Weights of a small image denoising model: 32-pixel images, patch size [1, 1].
Rows from block 4 of a small image denoising model, named by matrix and row number. Rows with one number belong to one neuron. Each number is 128 + 32 x the weight over its row's rms, rounded and kept within 0 to 255. All counts start at 0. Numbers have three digits each.
After each neuron's rows are labels from the 100 images, of 14976, where the neuron reaches its largest size: "patch colour" is the nearest of a few named colours to the mean colour under the peak. Only what is clearly more common there than usual is listed. The data: fractals drawn by 1,000 iterated function systems, in grey.
# gate: MLP gate (model.blocks.4.mlp.gate.weight, 576x192), inputs 0-95
# fc1: MLP up (model.blocks.4.mlp.fc1.weight, 576x192), inputs 0-95
# fc2: MLP down (model.blocks.4.mlp.fc2.weight, 192x576, transposed), outputs 0-95

gate.171:165135150119123119153118113084148109189108137132066135134166148139123141113139121150150097118115209127182172064133158172081076130082057141089145140147126090121106131140117109111148188168169121165113152127134129101091142086126137140118167118152154107179123134148105180124156086098132127083
fc1.171:067151149108163105176141078121096185078149165175156081174180159109087113116084149190144082150134133074167109176115107178122091119119147109102132096132107146154178144098105072112103138111203116141130125122161128150077117082157107149191142120149127069150115119163103125082097149137114115122
fc2.171:184095174135156131141151166070120103073155095095210185086148162088068080135143068117142144131154171135157108066170140114169085173157113162110156174123165145128142103119168125075151157197099096106118145104150115077108147066168165119153095128126108143143168115140078132105140122163119151141
patch colour: white

gate.28:070201060077165145064061105130129115099068159138088098180107116132153123114148135079098163097160134114118109126116155049162110096199117166161107168189113122134176121096085108170140088122164123123157124148166122152157107106083136096101123129139162189075123124128115093119109115053158134161
fc1.28:100146159082191170135127148126169118115176104174066137136175153097125121173168130128131084132133151100137115084124144148124182156123172190046128139095153190150130131116149107142160128118170082188105111180098066123117160121083085118079139138127120158134156108131074107161110139143096129213
fc2.28:107119205154115139171167078123126085125129102139247120133168122109127138129223116083112131127131156163082122120193129126179112069136123030128159124131140152108143159121066135120102150124079134102125135157158153134146077146184140111150129161164162079105134140174142124152144103107058081129
patch colour: white

gate.250:129096134112114113127143141094105117135065146099117131128168129141193120150119133141110068135061142140147174174134109112115166104070129164136115127150121109125144083081132107167134053116115059097100075134076118070140121067159131131130170144123125088195143141177176124165101198109134132108
fc1.250:128158102099144126105123147126064122103125124133152116128135134138182151149158149112088186095130121172124107116108142127110143113120185133134086104135108138131043155119112122159149146159113133136106094103090139101092000118096180150076213133136092173122083138124141178087128134098181119145
fc2.250:124126142159187161133157140174124112140152112101051156142132138116122079132146169190096106097103094178131130120164111172111157154086158126091145159052101111148188131131103105143143143145117125068132119171108149139134151088153126201134108104116101073183098142179156094149130165183110127136
patch colour: grey

gate.123:161090163155130110143067103196163154075089160146160210169171128156144098166101137108115196113115212091066119146110101103142081108121106096060135108104145094161184166112159081095152116093172152179094135127105111138116107166114148109169141159167133126119111082119080101120121161132132158140
fc1.123:100093176098134131170105117123131127000127115033076146165152115133100119137131167141122166129070087123159125169106136165160155101144178195125095133134118166142214134119110145091130141190131118092115120130130107125101117140142193146128172122127099094181098098149094151159114154093079119146
fc2.123:097157092107146125132093083139086120252050109142076163160117115117091142120123107085126095155147141149159108199088111121136152143172072111113133152175140133126016100132111149086142126120100104141082113141115188157131108125088102110156141123123115079125138145145138123112131142105131090131
patch colour: white

gate.191:151056204122154161110159106132104135151146151173126136175155163131091105134098146155130111148100063083154130085173110106127175109174159109076135190149155127163161123125123124077109152148113162138143158150084122162145198115163114143174027148147158108133132129157197160120119165150091155149
fc1.191:136130111172131148097162169117143120135162134093104127118126144101146134151117121180089139118099162092139110255083134122137178135146147193164142093136161121138163101108133158163110099132137141139159120154116143143134139091126055102139125143166131118098092088188131123185114209129135137087
fc2.191:095140152106087114143145139122162145128054141143247151149098096126098124131080149121145127142130152132072121165079125104155147161115093079158143104168126070092182102112197120124100129063175087143192143145120135126142102125125174111129119132164135137103138104038112100087105101121140139132
patch colour: black

gate.414:104080110124115142082122138139138126050117100110187060160170069084141117151122172104141144130117133169161096000142147099095108116128157107122178068127146112086095106134088108132161134158071124083127193127098094126145134120139133081150093136188129199092152031120110035116072116133111160111
fc1.414:070126101169088117174117090107077217068133125091177076148172157086131122094121086151101066135096149073097105173131151122101134140189135110172143149107156145103171149155144119109096114108099124104128203152139130110130218153173092136111151124144167079137112151139082080088105112106137109164
fc2.414:107097166118136098121132143111062121196138133200142075138133104153102158117104167116123093125145147120144133142132143136080125088102141108135134110178096166200122118163110176117067147101116151111163108143111130084129154119039128105065174096134133072132080116158109094122143132180167099107
patch colour: grey

gate.212:115129173114122107123171162116203161112101157107103129118167151095110121112138110184124167077133118125103101140134138085178100118060080100158101175148132096105138098157105168188106121096096112130173173094130149176101117083150151155108156091064121182103164154128098108141190156103192132117
fc1.212:119150148147121187138076164103119166151151110118170127172109134109199124149147144110077110134181056108165103047144131130143109138132121122127127108127136180133139107138117127161124098133087142095099150125066104105094104163145117112088145132129093097187136170063193124094125154113129133121
fc2.212:136134073168161087151130135016079180061152094149158051172151158105148097123156144111092170143097088151106117154141146127130124129141159132157087108130115105195120121112142142125093113090088131144148101138151087107129139111072101122121143127144105116143095138123146112171120113091124101088
patch colour: grey

gate.489:089104162120137111120194139154121168179126158124147174125133110113127097143215166094135112109166138216118094147097092128195162101156136131118138151144164134138114096131119126115142076141070115090109089126086117103140055175162124120133116112080104179107090143057159118128181170111134171109
fc1.489:068146107126107115082174165153146052246143124144128166135112134140140128123164102098116165135162021132105142000119151109098164105140106135118120153105173116149121106199135154157132095136060184119129132145149088113134107094100088136094121113096098137114104140110171126135171079091146129177
fc2.489:117135140138200130184122168107173075002196132147193148093098111127160113147157106120112096105120094103171106000158134096164138124176164152086158099106140134110173124063164130114145140190093138132100144124134126122125160101155156114161159144148134160124110144154134141076146111164114130109
patch colour: black

gate.386:216137148119101154157130185123163174048110164168185138143124115125167111141097133074138092115101153122126146146142092146128112092126130115130160053100107153141145133075160097111161135122190068143107152109158133132085165106063085128119114127071168127188092146134189114117151046085146097144
fc1.386:114113117047134112075133132128171144107067116106124115178118136109088113129161191139109126173079115161113111141132081106082165083131107109107128153110132135118075102107108193147154100118098112094145065148129091117128057153103164190129173095107142133059141137170087156186137160147157114118
fc2.386:137128115106163105165165115162138149250122121048030089118170141170110106114128106094158127151132056124106123082098121119113099135128096126072147124135146110145096145100104096164104083158103095103166178099132120112108115156073095128114113166113114089171122128163129082117121137168106135127
patch colour: grey

gate.2:134136053124144124082151122140165077045118134181065136119108102074133126104107124129160155101179205194101156077198127124139103140058151073171116112104133146119108134170122100109079152163121184132090148119158129153116161139114152120134146127128148165104107106070144125066124220120113139090
fc1.2:133104106106145116112136128114080172124105132205147201127098144085105154106074158108148112125135127095209172141087102120144146142173056192162121166135162113104137157148134109079116135100142128114149169146133107138147122087136147209135125132112113156052077100142174104097114161174094105056
fc2.2:146122069123082133134104117164120135060095134181025162100139104123113127136116159133131082136114071150133123128061106153179154124106146067132108140121115213100107118121129136141142139115140185145125103113151110149159092129125086146064165119129119122139188137155178129104137150092109118154
patch colour: grey

gate.405:037085123171117102108184114132078189100148144086139129130133155150101134121086205166134138128108146114119128099181131111130185147141141168193115163139146095119138132106143112206132183166110088136126116091136083107115174110181162113144128164160121160185174117148143072128138131168099158163
fc1.405:101148160135171126114160076172091062121193135137144067131098174131106130120153173084179083186119083094172131173093131149180156126122129191104052161152170081068162098108100154073160145136103150074103142133094115106173085116100140158103150159189122122139119080136185151099080168137105122120
fc2.405:102097084125101126152122093144059116147088078131150120151157201068144095140136158139132194119170116138131148112125101094158093166084179113077157150106146087161137072082105124132120159158166081109120125105153123139089093093228121148182144138089123082144177162104118130162137090074115150116
patch colour: black

gate.537:159127071099113127047119165127157201060117139151178191112126156113081131125073132182079148140140102064074197128125148102095130150142126147127115094151122128103165174126158146144120078128076155145129174113077121155131124098130071115149167105085094167104151118180148153168136172082100133151
fc1.537:123094064153125132090150130150166184132115149133156054034132137110130132159119168131127163127218118114072143131093132092157129142087164170179150108168164093119145112136105081089158149129093124135138117146128138136098196157077185128117148098140112138163116151146164164141131103141110149135
fc2.537:103137083126201106118129114137116069095097100174100186052093117130135111124155152101105120071133084137141119163119114070108201145117120140158118134113147094126125186162137141149115173087161134153130119117121097131122129112095114120123136115107095112081076133141116118127169123144202132157
patch colour: grey

gate.125:201095110183099121133171134096116135186133131189134118019137113185091121165114126103111155125128126097129116199122084131136126132134120125215139090141141112137175111139094144106124168162162093144134138120168140141147142168141142147068099113160119118111114155136133165149089201131115120139
fc1.125:137174069110139126178087159130138139146098105115115049140137130077202111108149143171133125089174173138149099160115126122122138134186137125161097127161120101105066143088107180169090096086138142149101095151122087122130065141168119164179134181088153126130111179134118136139193121188109169082
fc2.125:176145157117007118116118171159146174127112118030114090127163132129166161115117170164128082118131182108089112149112126183098160101097125167165136124090117083137118116143143125188184140154095070100102154132148129151137143158092102117153110127156151098116129140029056122128117138100135103184
patch colour: black

gate.459:167103178137123136158139089106175092155103154146112117130131102100109091126106142067152069093124141133087082067156121202219086190155134099160153072096169114137145152189179103123128113132074117079077130158165101146137138123124118143097138153152142168121102158127136167096155161208122155126
fc1.459:151085019158138124081161172141115080193197129191151181128134111130112132126126096154150152122108000108121129123119149134093108136147082128125139115146098099130120120145137139117088135125143151172111135159114137130102117117089123135139115130126129106142114136101175117096095098110120139129
fc2.459:131126194144113131076138148169142095127119150067207194099149124179131146134118106117097100132143046141139143079125116087098172138124131150109141098076120136097224118113163122163144119163097118148155110104123149141136152152185129154162134149142118141145106157122137102136115098183112129098
patch colour: white

gate.83:144086152167120137163092142150148195134113118119130162114113196124161131197130067150136120132082103131165155142134199087106085135138108134119147134182174153140182150173126140162089118127159139120163225124133122144150145141082128119120115143111125120080115128166092084161127190130114135132
fc1.83:134172143194130135140156133173133138136085126133143094073137149159138127165121104067096141147134119099132135154094074095172139093145093106173083100143141133136133113190148095146111137071139068124137149097127180083141183159084149132120113160134075175141129179080132136162182148129172087100
fc2.83:147132122162157114142150092109100106087127113107116164088142100144160077132147137099142129165142111116153161078138114047181137169137091162091170085081124129123139114090169105090156136131165056098101134147121116115145144133081094146100104163119146112083201117114125121097133156135127162138
patch colour: black

gate.462:144081117105099151069145145093122113124163137148114147116095175073075134199127106127125107151147090122086113077113149123176110142176075074128183162110133124138104125068127197153118127132135131131178113168102156160139134109134124146157075124119211130154169113111144083120190120136138169125
fc1.462:093113121185126129130090137152143133109098129130174145168165124161081123109146143118131133096154142082109129190084110120109043114090089142213123106134176153114123093163138094126129160126160072065140150138114137176120148170058082115145165131073158151099128099144141169107165102108119119124
fc2.462:111090120153200111151203191187151164121115151155129104103165086165207163144190115141112116137096117172155117096146095158141166094050151160124097131086141109149136115157127145153128165148095131139122091140096109095144142135068118171106123145137092086151128143135113131081168073130136122119
patch colour: black

gate.43:115100130181103155117153123184090094117100172176127164177148214143140005140132140115174168089155082193130153090158144146175151178135071138131186121102124145191142102173126115113134154116089112124156134125129177128112099096108079101102149079169170113160139149110119083098124090167156211124
fc1.43:000129175129120122080072087125084056162160129122087128118132134130121131108119115116159116130122119120130126074098071139134119120124168151123108122132125093120104148132118122166145092167112164126123152140132132151105121115138145127119135127135127139104113129123130147149110255133139143133
fc2.43:091136059120141106116128141127101100050097097118078113087134110115126099068106132154128144129120195138122133134116118121123111145107118122117103144129116061145037101103133114104146157138087147115119079104106127142105127136098118115156098134112138122135155122099089112119135090110146130120
patch colour: grey

gate.517:124090173141127123190116093160094148158094147182136213092150138119126070163125122165145096177084136108118154186169170085163138155129159145131192108138139170205171130079146107125077164164149144152062136176095172121078162098167132162135117116101210093162117174142104127123134104170092165121
fc1.517:048130033163122145112121170151136133040167126135121142085122130137137122141143159114109139115140000089165142255104115124130146105127164123139121105136152127141146108142117154141126144127126156128140136143145137114156140149178120104109119092125134135141130126157143140122141255106136129117
fc2.517:092092164135045129118094141177136129204049131152165132155113127142111141121143158146109134128127051114117126209073116145120172128163129115148141120111131092132174106145113127119127111131120136158144154135148138147138133133111108106158141113139121141113104141055135148135121102168161098123
patch colour: white

gate.575:058140115148142166076087164143151103152128126171106117118069162198102120127058173169126106186085117120135109116169116109127208148140113114109118105096155108172143136150098107066086119124088145159127108150120147119148172146077085098046126142194057112123155122122155175149137135135108116109
fc1.575:031142162047149131119164149120175111150116109103162143069167058089149131104129193092181138127123121121217137126150131153116094093112179093071120147068118138089126076141113108089156154153167166126121121118161093123136132108169158101145101113133153162178152102149137224137125165133165165078
fc2.575:097110116129109093153081172179119125135152075150120120116172152144109122106150155088109162113114163123176141090119172102159105109066131138083131120103133109138135056165145141102071108100103100136167137142116126127112185095122144142133140116121135110152065104094159142089159129135193109073
patch colour: black

gate.491:169146110171153093131096113165096105119236105149122085074148138143205119077089118161172111125109100111139110200101097189141094102132150143133079137147128073142120119203072145128110133091130160156148144158111144147139186138144065142135125117116061086131145109086108139144123178138161128098
fc1.491:158090140118121135140188153092132149095096095202123143073115086122103126153125136095115120133131087157105146191073128097103155129071136119162109117157109147142127173040142142157114135092181145089102134174135166142082138121148087107135059172093132124107110130119149184098083130151112139180
fc2.491:109117088103156122134086208161077077226084118116049091077213087115152120130163095111135179101110070092172120191092154176128171136104137135125127139092118096130035147124151137099090111144119145103142163107137116125130156182112138132086121140142123093153129143085155123167101125107105098099
patch colour: black

gate.323:107117097116085136076154152154134062035172135167148121118162112134158125115141108116130120125110027163097122158164107125149129122120161065081132051120138137148129169055143181141146126167103156148128199145155171163130133063157100130146094122168125136104135110130152182084118163143185146196
fc1.323:110149157132139212130098097076131154123151095112118171130136164145118104142129099171130152170129114133160134170138114139163090127131153174205140130173171119138206094172077084124089154130125139120105122099107116143151181189102204120139137134091129081112111167141140111139148138141100122115
fc2.323:065105159123068120166127107168119093227076118124068167100166122114112110111116085169178163160116012122146152121096129078117106138103093179107141146110120096156099119155087123103143167163153117091106112092132103126132090129100144151087099111094141109138120118074130144144117151167185137131
patch colour: black

gate.85:123141140091111184090112197130092140134171117177148163145125109153120124112157120094058090118107152130168152111110132140104061118141125108118139110073157147129155115126080094081107145110106104092095208062142121134108143150152132081106147095152101141138126077186141114111105114132090118089
fc1.85:075058136134082161098159182130138043147120167109089156145135092129041125122120137144121104139173107161154120107134103108128067117111131139155088099156152145139163093162109104056101118127176097113152151182113105185114141090152128152104093109172111148135143126098138183128174179097118128089
fc2.85:186115122161148171128118137150149136091103107115137172105084129155130156136154162186120163170097185146129165147145111121084171122118041146146096145194096126133157121126127128186145099102094093109121089131141154149144199101143099095197095133113155172144169109119129136089132113072132104133
patch colour: grey

gate.153:108117176112158062185124180145112137195115131118132154118146141135124112149137129091127195142120119102154139174179105145123172092093143167113072096129139219120106155124133108131134113073061141117116123133197142096096117151132130124162086113164151102120096112124141126124141159156145155178
fc1.153:187105155108103115180166198140091121152129120136158183119101124132122129152150075167126175110121061110143164208107127174190141109127149164098131141140128082149123083129136162059122105109108127090121112139155165163134160140120087146068087121076107136108095157160119134116079139104114144102
fc2.153:128116086129072119107176088178101130091077123153074079131190170155109114129127150169104162140139096130140141185099126206096170115108124099118117116123108129083153128059147141120076130054118132135173159137139101142162139151165139165205145128139135099163122161098131122143088174063099125134
patch colour: grey

gate.416:185082169144132100135162134157153162140114120110127248154189133194111096171110103098144058143085132129141124143182129142151196113165047150132141081112143108144085162139164104107127137151176108163100122136124116136098110101114134150141112127157141135136079163159178189137157168119135156140
fc1.416:113137120148093139180103151124111140128154150152094109113125161132096125125125102115121134151134078107162112240101119083107144133129167194165184112121167089138114114091142160124120110173105130119120130128104121138153139183057040125176154137148088120131143137208126092125113120114134134131
fc2.416:084194085117078130130141139133131133083116156113213083148136089227131160124115133199131130112134085139099119188143143093123163168108165012154099131133125103135197103112097119157139129090068144150133139114168152132122173175160170104031134130129136134140114142046142097152106171056096128158
patch colour: white

gate.345:084093163138123111129152148120149126115063083080149101135161103109131125181157072118103089104119169146122100122130120175096113127093170124222130155129153144102083075178157155108140097145126096180125108168122144078113135126166118159094141089122155090179139119124133116142135133160124117114
fc1.345:160144154172152187163064162117162147159100109039174123134184149143135117140128133102163145127135133112157116191165146117109144149119175083126116133210152117106171169167139104135126048124172118168159145123158122136155152102077138146140138159114116025165113195121166137169102152096149095059
fc2.345:143123136121113170122185164101150140097125147157230096077106161170143111133103123093117158092155146103162129147129144149106093072118157114098096228125127135087169110162143128103114192164143114114174149146128098097138152097098140163103102128095101107139097134120089087093124154068139159114
patch colour: black

gate.466:149139070103111190091126079102141156123104131174090087182173066038040134112101000141171147133148120143105150178087110142116138140134105110145095134135196089099085206138145138117150142122102154129109155128150119108127070127164132135078108146128127126080127131134095176099063134148134126155
fc1.466:153126106143140100135120157143115091122102102108155119103129161128098127030165184095078147162129142150179098090197146171146180118073080193114135136146079117160131128058098155150148133149128129137143117146094127108142120109094134132134160165141094116113128122088155193122139193109147158184
fc2.466:208088124190109116099121122110101105128097111129109155089129086093128070118174237087112065075101149156101169123100165134138148106103031174162158127129146075123126149113169124128124109147118144180100149153127130111132031081158085117108167102129113137143208132162193111082144123149135137080
patch colour: grey

gate.411:125141088110117137102129117078134084159124146110177062153133078104130133104166123129175153117189140185163139088126154133149125153133143097117133136134118135122071077088105080119138125155142138156134110095137128095105122099156145151133100135154155137117124020105060137097106098133146124122
fc1.411:089141083134124158112143159157095144126143136148125119114148182143164117146121139129163128108123064141129121138109096104137173123112141192122134210142143105144143141090066127071133119159140158133180107119206122097160117170128037115135120169171163135118153143156123139115166179099147128181
fc2.411:128082230113146088122109149148092153127148069198085152030133139081097126118149113095154142135113131128124133071142124151091121098123036154114120136119145140116141164174110147123146099225128092120069083147107136138099169090071105126179094115114136133186163109138114118096152129255123141104
patch colour: grey

gate.320:143127163117145151132118194174183115131149132160133120090127127163147122170136107163136106139116094122054100116116147107098106105164053170104116145160138138081156128111102121105134163103066155121141154146106112120102144166112103086139147125180127140162142107160135143143170039130119120129
fc1.320:141106196135166144150131135215146133160138163039128117115108171123106114125081155109106101146098050197170121072146127085151172079125146135137173137142103127130126195123187139132117117136102168112116070147112134104089164146153147151159092159134158185167122179102160113179101150137160147148
fc2.320:095133078145109115125148103141155162096151131146163083164128130183139140128068098135102137166161104159110136155124126110150089152123218077074120164166126185142178125087120091113168125079098191124135156132138137137167170146126139131047137119159138084103072141083152139168120175003091117133
patch colour: grey

gate.330:140133070118134121144130133119112117164107110100135146068159198085169120095151073126134082091083118092100112128129143155127105132079099192143131167100073141110130141156153121146129148146154152176118106154078168102130156144166133138167166142125158078125154114112123130098141170142120097084
fc1.330:136122153096089183111119206100114125155188076102153121098105126103105135113123121183106134153072143143185221163169222100145132111151143107141150094100128064102141150095140128069160115138130166134164155082085114112130169112163143147104085127114161125121157168177165131170125150111128136111
fc2.330:158121112100131145111147131146181071159127083065120115108160139173220170099123131130156122106128044148108129168068133109092186115137115130119111117142114093083156138178114120153141102112102133136111131145135132127113133122180159111075129131157115168191160156171155111153130165122154134168
patch colour: grey

gate.473:128088100113157116145145122137146179160143145153147147104178134193121100175081100118158053078123085132124122121123101126112196091150114167144169142102157165119106102122165131159126070158213096098135110174094115123178163089147156113040122097133128125155086189125151183156146146100111163147
fc1.473:127093169152161131137070128105151130095099086133143192110133097155126138192119145131179146147132164146103144108124097119144072144126166052140100075146129153126126118112159138109094126101109144163151065135161086107114171137160150126082098143121117111127130099083072186136120102173154151154
fc2.473:154083143152167137113135134115120115193142121143021135067118130084102097117130130106121162174140150122124138118132132205151125158148124224115106140139120133094050134190142092124119149187133080092144145143080117104145182096152101113177110106078133134136170124177095114124127116208139134174
patch colour: grey

gate.149:021101109116165124164061169133143155118160123130110146157069187140112127139148146123122145164110105128119136074109121093181097088123150087091158166133108146128155134194138119176101124134160147151127102108094123154078145149183138165089141114110182119146112141145105080104116149129182093081
fc1.149:133129143155106119133166138116188136134149130107159148135072177137178125156140135079162160155116059116067116144085130108109126115150181132117142089172117150113194131110122127135194127134141170154166172121158118129140183121125112155118142123126060104147128104120084155172146100127149114148
fc2.149:153127188113124101140119150138166131151129163139206123184131154131126132121149098119147124154123149122129149143120147187120115081138126157162096158096128141104095147173119132136125139154166125141145179099134158135117112128156120077136110116103143141116183157103136122103122147135086136083
patch colour: grey

gate.124:207104189195086148121055107189096191026112112165139134111101096145129135129089098139120121162146111087095141219117152140121132148140128203139140121122076155137149133076141183032112143122106131137140122097107136126153166140111093093222188146150153145158160096132092108139124184124141167120
fc1.124:160143104128135165105116070151090117103082129156115133104104148184096126078120100127115121110112127114118109073109124173090123161108142175191175131182130112091126053152129090114135112067108103185093149063147144109171130156074135122110096110124106123145072130116099091071144095042119091094
fc2.124:169064146155140091117088098160109109062147147152131176074150118165189142117155135094084049115116142117131126017127127179049151083128094149118162165117140127127134142141132153209133116117155190120183135128095077146128097115142084057177133098143143134129102147126142149107132136182123102124
patch colour: black

gate.230:110084104112161094151197114157085102152095096129125135093126187140135041181176132171140199124116091149148158112160112141102139161121125070118106147117132168173079144154157095099142123100098090146090110150088124087110075135088208128116177122113114110181137157094116110160104117164099216124
fc1.230:000151203137114113119099116132114051255144132127132136121100146093124125134145129127093117107099126112126112085110057131114115122163086105147110154133132093113163126140125129147109117126116134118104139128124115165118130111161121127126119094106117141097117120123097111133122171113124120119
fc2.230:110141031141138126109141141138102112000123109094044141082134087124129124100130133124113116136129182137100135083111112149137139122113140097106121131121139121139043111128120127136139131131114152120121083123127114136093123115106120142102133129112138141150147141124100118122129122121131106130
patch colour: grey

gate.100:141079106103138127100154097179151106132140123155145234207159131093095114098115175150167136058122090095129147089156097174153123150137158112182173123121172068138154080158099117121100162149148115134148067128100122124119129070178088145155108133162179167088131057130130097192149117124119115125
fc1.100:043109168152153154097126119120152052139117132112098078088163102191155118135156103087104157139139155127123145132126100125140125120179146079097076080120131108126155179144160097121151100154163101144096105150145128137120156154097105113081114131116127137194171164118157090124101246071172109077
fc2.100:087110119131096047138141132082187104162095109140083153117143155154136122110126089117087094138141186097086118082089117203103101106104112188083149115158118106138054100134178116159113128173145155128141157099132111136123095171079148128111128143133143106140144095109069139102130059185115148145
patch colour: black

gate.430:097148123127109116082124056168117091104221145154041106175176182115149105103183170144124097146126153129115092108163095109116135118099129108136109154133146132123127133106109117155139117163076222133161104145151133141153091158086123110138104115126092154127123094103064097163099209117132133189
fc1.430:094095221134109144093094198167145113143135101178135148091068137119069111127083094087086094156100085052111119126173137089110087113127137147117142100169137131165220095151166156148114128140040179140134154131103106160142144155180203131100122132155080167131198153165160130111126127184110122089
fc2.430:115145037118184115159162098100139078111062158072095119122128067166148129142135088171109091131129181099215129107134135103103088149138159106116138195124113079148063093112120183139152136103120137103157134107133125149140127086203152149108194110110140111142146136093133097078129091087114127138
patch colour: black

gate.207:168043114171138123139149152182108080130121175117131156154172149157134103120137158108139122100123121128173096112142143156124169097145148080166123139137129130169111111148150134099122126149156150108156107142130121148097192126148067123158063150206150136168140085170127222115110152144118175174
fc1.207:125130131138151148095136149106140184068109131032162125087121097158142127123134139126072085104133255112114139141120161121140127121076143160142136131143144087119115100147125131126119122102156116130125158130123132126129157120180118115125118104119104106133121093151172115158130160130116125023
fc2.207:063117157100115148097136132114120127169113140151118118148089120162113133139144114109128153129133255130130136159148120183113142117145091130130124153234128137134154124148138129090115112116179153109123133162130124111129107153084147106129158128120125121089137109149096124124133157137132138165
patch colour: black

gate.469:099143154119159156142108181066098133114148102119129122085119167111140117148118109147120156114124103105110097123121138139189083096104067177124121157109103157150170091157093143108119149107092108090087150123137157117128183186154132111131142122114117106144139186178153119099144114096127139076
fc1.469:127046161117116149147091141165149164133126151101142122141151114132130125143158097128127103138084093146178121092195130133148155101140081057126161097094154101127119146131111155164133168141104153153146099123127125134092181124169136053157087142101126129167246173107099112114133151126150127115
fc2.469:152116135109072123122104129140141164083158135105099077085120119184107136123095168178112186147109110101100103092143131123139178148082215108127106178108104100205161100105168135116171157073118167101124092117101152106117115169144105147077145131122113068117048116106130142172120150092136095119
patch colour: grey

gate.441:155056120173159111117138126178072159151131160164152182110132123129117121150100178193189130108160097135141120125184137142111129146145144153137161137121141123151171129108143149153149141179124128151139200148128154130085157105176052137147157157177127118116111063183128161140123094081099133118
fc1.441:040114115154130137087097108124116085185083116137074144131171152105117118099157099092117186128160090136129112065074155120139108119098064053098094204110061175139116142182118113110110111104104112101138122089081101107118117138100131097121169127136135151152118131093101082035090172108108127112
fc2.441:117118137107071063124148149130127064161121138160114134166191140149111145107088126119102075130145048095108104082104122201114100157136124161102120140075135115117045109155116130189128129163132117111122132137146087127111123185118086128059115114147143084141132117115106092132129083226139120129
patch colour: black